Weights of a small self-supervised image encoder.
Model: 3.02M parameters, 32-pixel images, arch vgg, norm batchnorm, activation relu, depths [3, 6, 3], widths [64, 128, 256].
Training: ademamix at rate 0.00145, batches of 128.
Data: trained on seven-segment displays showing three digits, 195000 training examples, 10.6 epochs.
Rows from block 8 of a small self-supervised image encoder, named by matrix and row number. Each number is 128 + 24 x the weight over its row's rms, rounded and kept within 0 to 255. All counts start at 0. Numbers have three digits each.
After each channel's rows are labels from the 100 images, of 14976, where the channel reaches its highest value: "responds to" is what is common among them. Only what is clearly more common there than usual is listed. The data: seven-segment displays showing three digits.
# conv: 3x3 conv (model.blocks.8.conv.weight, 128x128x3x3, each kernel summed), inputs 0-127

conv.47:153132083133123140115130121130131117108154129150138118176102072146124089111147143156111143109174129140129129112130144130128126153111094064132158094119128102122134113140139136129113099116135124118100137112142122109080129166149105101177124121112150117115109105167138142092114081102144112099109131143131093149081116114150110151081071146094097129117124135123117156078123087091182164138154
responds to: white glow

conv.87:117128136143132089106109134144147146163128090120122154139116120184130118134130109104118102116135107156107059162139143104126167127130110159099109106125117090130131167139133154139092095180127163113099107094149133142111117135160075093120137109110129143145175130110127114130171156100152110135126107105126118130152128117103148138127126131189118122065126090122138161117127065095151149156125
responds to: the digit 1; second digit: 1; white glow

conv.108:126087120129131141137123111126130114117162128123102119137128125115113111109111098127089147123154123150116152138125150077108107124135095102142138070101118098138130132130151110095138070090136108098107108111143137142099071148139098111158129133094172121126099082137148117120129078114053103106078112151120120111113130115161094130093096157117115149116111114098107085074139112115125100118112
responds to: dark on pale

conv.44:144100122142136095122073109119076112085170107184132113131037137134104139137183116127118125117112119154109143133128134125149147096122128117147108139122121164134137139115129131125107113161118155115134151139120096113121151130111119178131142084140129132090177151129085153120180113121138100121135096088093132148128120158166121098131123108133128136103103149117121164127140090085098109157150
responds to: the digit 7; second digit: 7; second digit: 1; white glow

conv.25:126078152124134113136112102077130114102109123135137127142074149085034104146149108088123155139116127135117136072100100147152142095126149115132132073131116157118149093111127131116088126121137114149127149140131085091128137117141121144109116112081080077133115116125101122114157114107115109082147090129120069132154130125146139130145154122136117130103128138121136140135145107154094123161119
responds to: glare; white glow

conv.3:109132127114162072131134072139099134133101110110116156101156101157107109136188145122127111099115101139148096126114116178051154141158094105146109113120101101136117142147092133127106135131121125107074113149133076107143089061167118137148119102143095138156130129134122125134133098110128135098123127119156104098148147096143131129129155128112097147151103139083136118112095101124128131129104
responds to: blue glow

conv.41:108094162136112170173067125135170139112130119117125066147138123113135137087122160136111139127141117155121163116086091114084140129141091114154109146110100124132107120100097104118145125119100094145133129134122118149108145083137110105087139115101148133152113106130077112133144119116065146125151098129175122115115139120162135131110114110102156164077160110106094141119144145135107103090094
responds to: dark on pale

conv.33:108155134140147108126137104128117133147064134142123117121144120140115124103167116170132136141036118135142143150138128131128110126136102123127112119135119144107129139152076141124153145122114114124124133127130086134117098079121106103113124137125058161142141128154139119135134121131101112118114122121155116108121141172129130130112125098114125157134059103113006101120111129143137100123117
responds to: amber glow

conv.11:146138150127131136151073111112110153111110122112106086145112112152134079134162132127157145131169158187142099105116126137114088135105084100153113133127146090144133109123164143141138112098132136131145126157078092145108086105158137147131133106147117115139110073136089117141133111120154163076093111114122096102111129113151140097114114143087098153109162114114131130137161077130145176153141
responds to: red glow

conv.100:120168125115143115150104130154148147151132158124087120129147126165146139133154127111086061139112135124148152109120131126112140152141139115131105155131087149118119135163125129132121139121146136131052122109123144128172142141128104116134132076142124196157118145133097116172106103105118140162078102140140136096195141136127161099149182084143100093135140118104127102103124135116125084122135
responds to: white glow

conv.61:125105094123130089090111113048115101129124120125116099122106185117056098147149067129121116153101130118138126115131113126166141150142104107119106110105127173122118119130083167116081168135129114130115122141104081120087161116139112134114164117129073124153133129128117120098133120108147098103122075120102099148141121113120145125147116124096122164116130131108142134158105119088136140154135
responds to: glare; white glow

conv.13:113098153103161135095142136063074113134091112138101162106136130064092123139156104133114122160141110116155133114143115151155120083134144111102099137119133160142143141140119077112082177106151117103124128130104136108099135134115122165115111136154118121140123149117115135111135143143140119093120131135126125106129131095113103091157136125103121087096138156133124080118100109162075065165112
responds to: red glow

conv.103:111134141112147054130090096143108114145122102117108129110144145143088122133115133103144122109110081129144052135124128123055143108141132125107118100114103076108117142129111124116110142123130127086086128148135106111127054102127105116142114113128106110124131137127131126126117108125130103103107127103116119106129122078152106134108129109125104117106046123084131106106066122127112106135113
responds to: green glow

conv.95:121130146137126140139135148077136134150147093129135118110105131116123124104120033119107130147123132112113108088140119119138113118173108151160105107000130113135136118097125126114115096134132113155117140134130147127110136135149115156126131126126128112127114100133121124090121136092146124137120123144119103145106130125109151094117099134110124138118162148117136124110137072110108128139143
responds to: red glow

conv.91:163098123106125111140135106114122129102133135138111116107096103101118096128143135122101148113110137149158167124116128115087114108161137119154172125046141127133109094116137090117155096133141113145085115142136136129124070114148108123162133153104165129137135122130085077111146096128077140113093127175131150139142141088132115116082136141094073111145170128127134138083105098136097109132100
responds to: blue glow; second digit: 4

conv.19:137139123129149131104091114136097138142139104150117141128156119143105095053160138124085131131113122124114111128100133126135079134112139111161128110123116154130142119140126132139118134066080170138139110092141109123126130135145121139131113090149134142090069135137088137119072136104129124092119093090157075128132107151125146146127127146127018156130102107133149128150125116120121117147143
responds to: green glow

conv.14:146127107096121174097111106139092123164141104167110160115084105141136059149143150154113139099132130123136132151126136103129116126102085132135118088120138159136154156148134103124124139159072142117118124122158115135111114157133142122152100111128139132122152123107102129138164079060131115090087116100125093098125112128092167158114124136094082162101130128127124097107103070127126111154123
responds to: the digit 1; second digit: 1; blue glow; second digit: 7

conv.82:114132087116107144164054081131142119139114125152085098096149128114120124119133117130152141071114104107155120106127080149138117146136125146153109155126114122154118110109135118144147127102111125123142154105098111092131135120143172143117088086130117134124123121134069153135123101098055157145135098078152089083110099117108118096132114108074152147147146130130144127140157120153122143132101
responds to: dark on pale; second digit: 8

conv.56:100135123119125160124129150156122125083095118131074100148135139100158132088153105147147145112122144151138136154108082138125102099126146140142163122132121144112108139137115148145126118109126127105110148166161154123123127121048097123129152099157141149085062123129096146104128147144109112108112127151145118114117139128199100126128105087185143121074114127108119099145117115105124081159106
responds to: the digit 4; first digit: 4; second digit: 4

conv.85:114121128132105181119110130127099127141143104116125074128140114119168140129151123139113192111131134151113101145088061117132104081128109148110154119126130131066149104092134112131102132117115123158156100172143115143130145146124113146135145109148157125112099141135109078098131184127096115125147132114123118063132135131135112144132133128169102142087165122156133075173100130126109100135156
responds to: dark on pale

conv.12:127106135159139135085181138144115084154121089170153141148123140138097156121133115169120127116143120150116095146146139123118146065118113173127097128126112124094157167133156135139103100169142144102108108123136140120100073130114104122122136130116131122109114141106130121118168123142110123089123136121143121140135113145147143119148111102166112135072083108103084107078136098122124073199113
responds to: the digit 1; second digit: 1; second digit: 4

conv.60:123115139103150121122113113108107147096125133132139088146087146068138105130141115098052165137141135136142120162121105092101131103136113131103190085134154082074125097132119082121168120143137148091131106147114137099108108123084093124155108154137139094091151123136150116101154117152113115112169114107122150157100148109134093111125114150141111138145144134129134125141122114155117122131066
responds to: dark on pale

conv.29:144123130086076091145129128118118117134139168147103142109060119132098111160150110120114162131128147106120142065128108134136131137130112111129065095132151139094127042114138081115118140138146124131130164144104135119116139142157075126105127128089098134137141106114127137145135111059116123110123108118139099093124125115122111116125138139084116154090145117128131078087114124127094101128125
responds to: glare; the digit 4; second digit: 4; green glow

conv.105:135139134127102135141116112119136137129126156224118138125133147126032122145137127129139123154128066129126119150139140107132147136131127130117142164128140106140158137124138134207176101123121157132136114102118115101105135129128131131133127144179131126129088133120122131149152117128143042128124135121129136113128062111124127134170084123117136133098133146169126125131105128175147117150116
responds to: the digit 8; second digit: 8

conv.2:114128122123141062117112123113102135126120117140080092120136162109115127125136126106114122114087131144132121139124114133139129110189107128138125137000135123134129112111118168138110120124128148126100128129131127142136133120136126138151124091136129142142121137112122113127145127129095133106119135116130115146145119071107131137146145101108092127141161123124158134126107120110114136153123
responds to: blue glow; white glow; second digit: 1

conv.52:128136135090070145152071122145138132157134151125093041160148130127131129113169147115119112131135109059161136146126098113122104122143110153093164137139142133074123078135115125130144120120136108136139169133110137111131139132139044123126087094161125120123148125134098122139138146106089113145152142084121144133132125137096128117129142114135117159127143147113146081142134165115132124161115
responds to: amber glow

conv.23:125136103132123151149130154122069113117110140142088080159152118124150160086186148124128106137130135134155139108111109136102102122130149109147154152130124120119092101129126157131123148142128094153129103114095092129090140117062107141137066094136136148143133155128076127104099137172052118158123115173138158140155136130146092119110117125104089119130142093131121113110104105118126112117103
responds to: amber glow; first digit: 1

conv.122:117148132115168145108066137159096127107139122109040119160129123112139108144146130100105126129139150172145105139096132093141123124119141126148146115146117113106103126175127152116108134114122133087114160129146161126128128124114068115142167073140112173108127127126108127141137143116096120122117101154150116093143151105158136140121120097197098107084149129118146086125120113106121081163117
responds to: the digit 4; second digit: 4; blue glow; first digit: 4

conv.72:151131125115109139125115109140141154143175118134141140118119088142096115128163155092118178121131124150101114090142122142089106100136135136155124098108119070125139117106137091119058088115103109179148139162164110131135139079170138103147127128072111140145115064145118098135137136097121124153143146126140104112092142113147119126094105166156128156127140112128119101079155102124123103122154
responds to: glare; dark on pale

conv.21:128124120146139124078101135125114135125092132138099122136126106120119105120135134121144132132159133136142130129135115123137110131003125136136126134107127134135129133132105122128125131123127145141131139131130146130128129121147143142000144106133116143120135039021108130135122132133110137115131131138115128122146113093132133121139134127118117135136143115142126137129123114135125127134124
responds to: green glow

conv.10:101157137160152150126124130122128129125147122116168134123073104094109171138137162098121148132104113126095128099147126145114115074133168130122108116143137107090155113084103056119135127124116117139138107131169164088126097083159139150139117138132102096134112103141145120118143189116159120145130169137152081126095119131146146119112115132146158106131145125143071136146144076154081128123141
responds to: red glow

conv.32:157195145158146121106130100132152117104116123104156150179124136163120125098110130142122103124145160114086136128096144137116166143120166100135156119141118169125113096120134164155116097123157117118096132110101093088106125164107139136137131162106129106074076141125144115091132098139141114100107112182147122150144133134119145126118111128106167088118097127103128170107141090094162158092152
responds to: white glow

conv.88:096131158154149124134133134111167103154125105130181147119148151094099137141103099120131131132147137125113122085132117142095142131120171109140160122142154121130124154115169164113121098132091132151074089090130145101125115138139150151102147135137127135106094140093145175103115121152168134128068125143144070157113106172141131100097108155108150145132115124129146178127160082139118167114082
responds to: white glow

conv.62:093130081110182138139121131107105087108110153116113112113161145064109116134137105121078162140138142158146111129112092126127100112116146070156134117160138155059133161137128130137137138075114145161117127146075139103107132136148135143137136108149116113091093145122129131137107128132103116124168113118129076140137123130148137092166116159136113169092126101100136114165101140138107114125092
responds to: dark on pale; red glow

conv.76:149090096094113108106119122086116094127106106156120116133090104110067091130135113097148161094127152150148152084122123120148125115122142132131102063133139147137148131095140147138064120140140113148103161152149128113118135108165114136115132102100080098113125093150114138105124130080082099076155083130099079134122124133111143154130123127122072149099132129127114106124123118123104135144122
responds to: glare; amber glow

conv.15:132124082116127091071109103114073106116120125129104049135123118126110076130149133108120161120133153151120042093119106129140097099126100135130141115142125127093152124105166139135088118108117117149129097142106125153138113140163112124110115081129130131126074119133098132114093116143100123110115107115104107134150109149145122119161140125108059148106121158144134106128087146126148145138119
responds to: amber glow; white glow

conv.92:143132132122179127116060116117108152127116106134116121132122133105129093139208128125119116145141114163136165129145133125153116112133133095154147108131122163121117114106128135124139118126103124161098175150171079152106141133126111125115080043105120142120118140103090133092161141135139122059161115123128126152126165113159123124118124125114068134108124103113130139108147081132115115139096
responds to: blue glow

conv.75:147176078137128129121077126137140138125096132133093057120125039137150088112145111134128131112116131126151116144123109107144097107051118143128144130124130150099114099124092127136152109126110157116116156128123158119101112112152089108069115085146114143120131079161078134110132100119090128138129103112122121134135111148115129143095111130117118155121136132118077130138164112110132116147128
responds to: dark on pale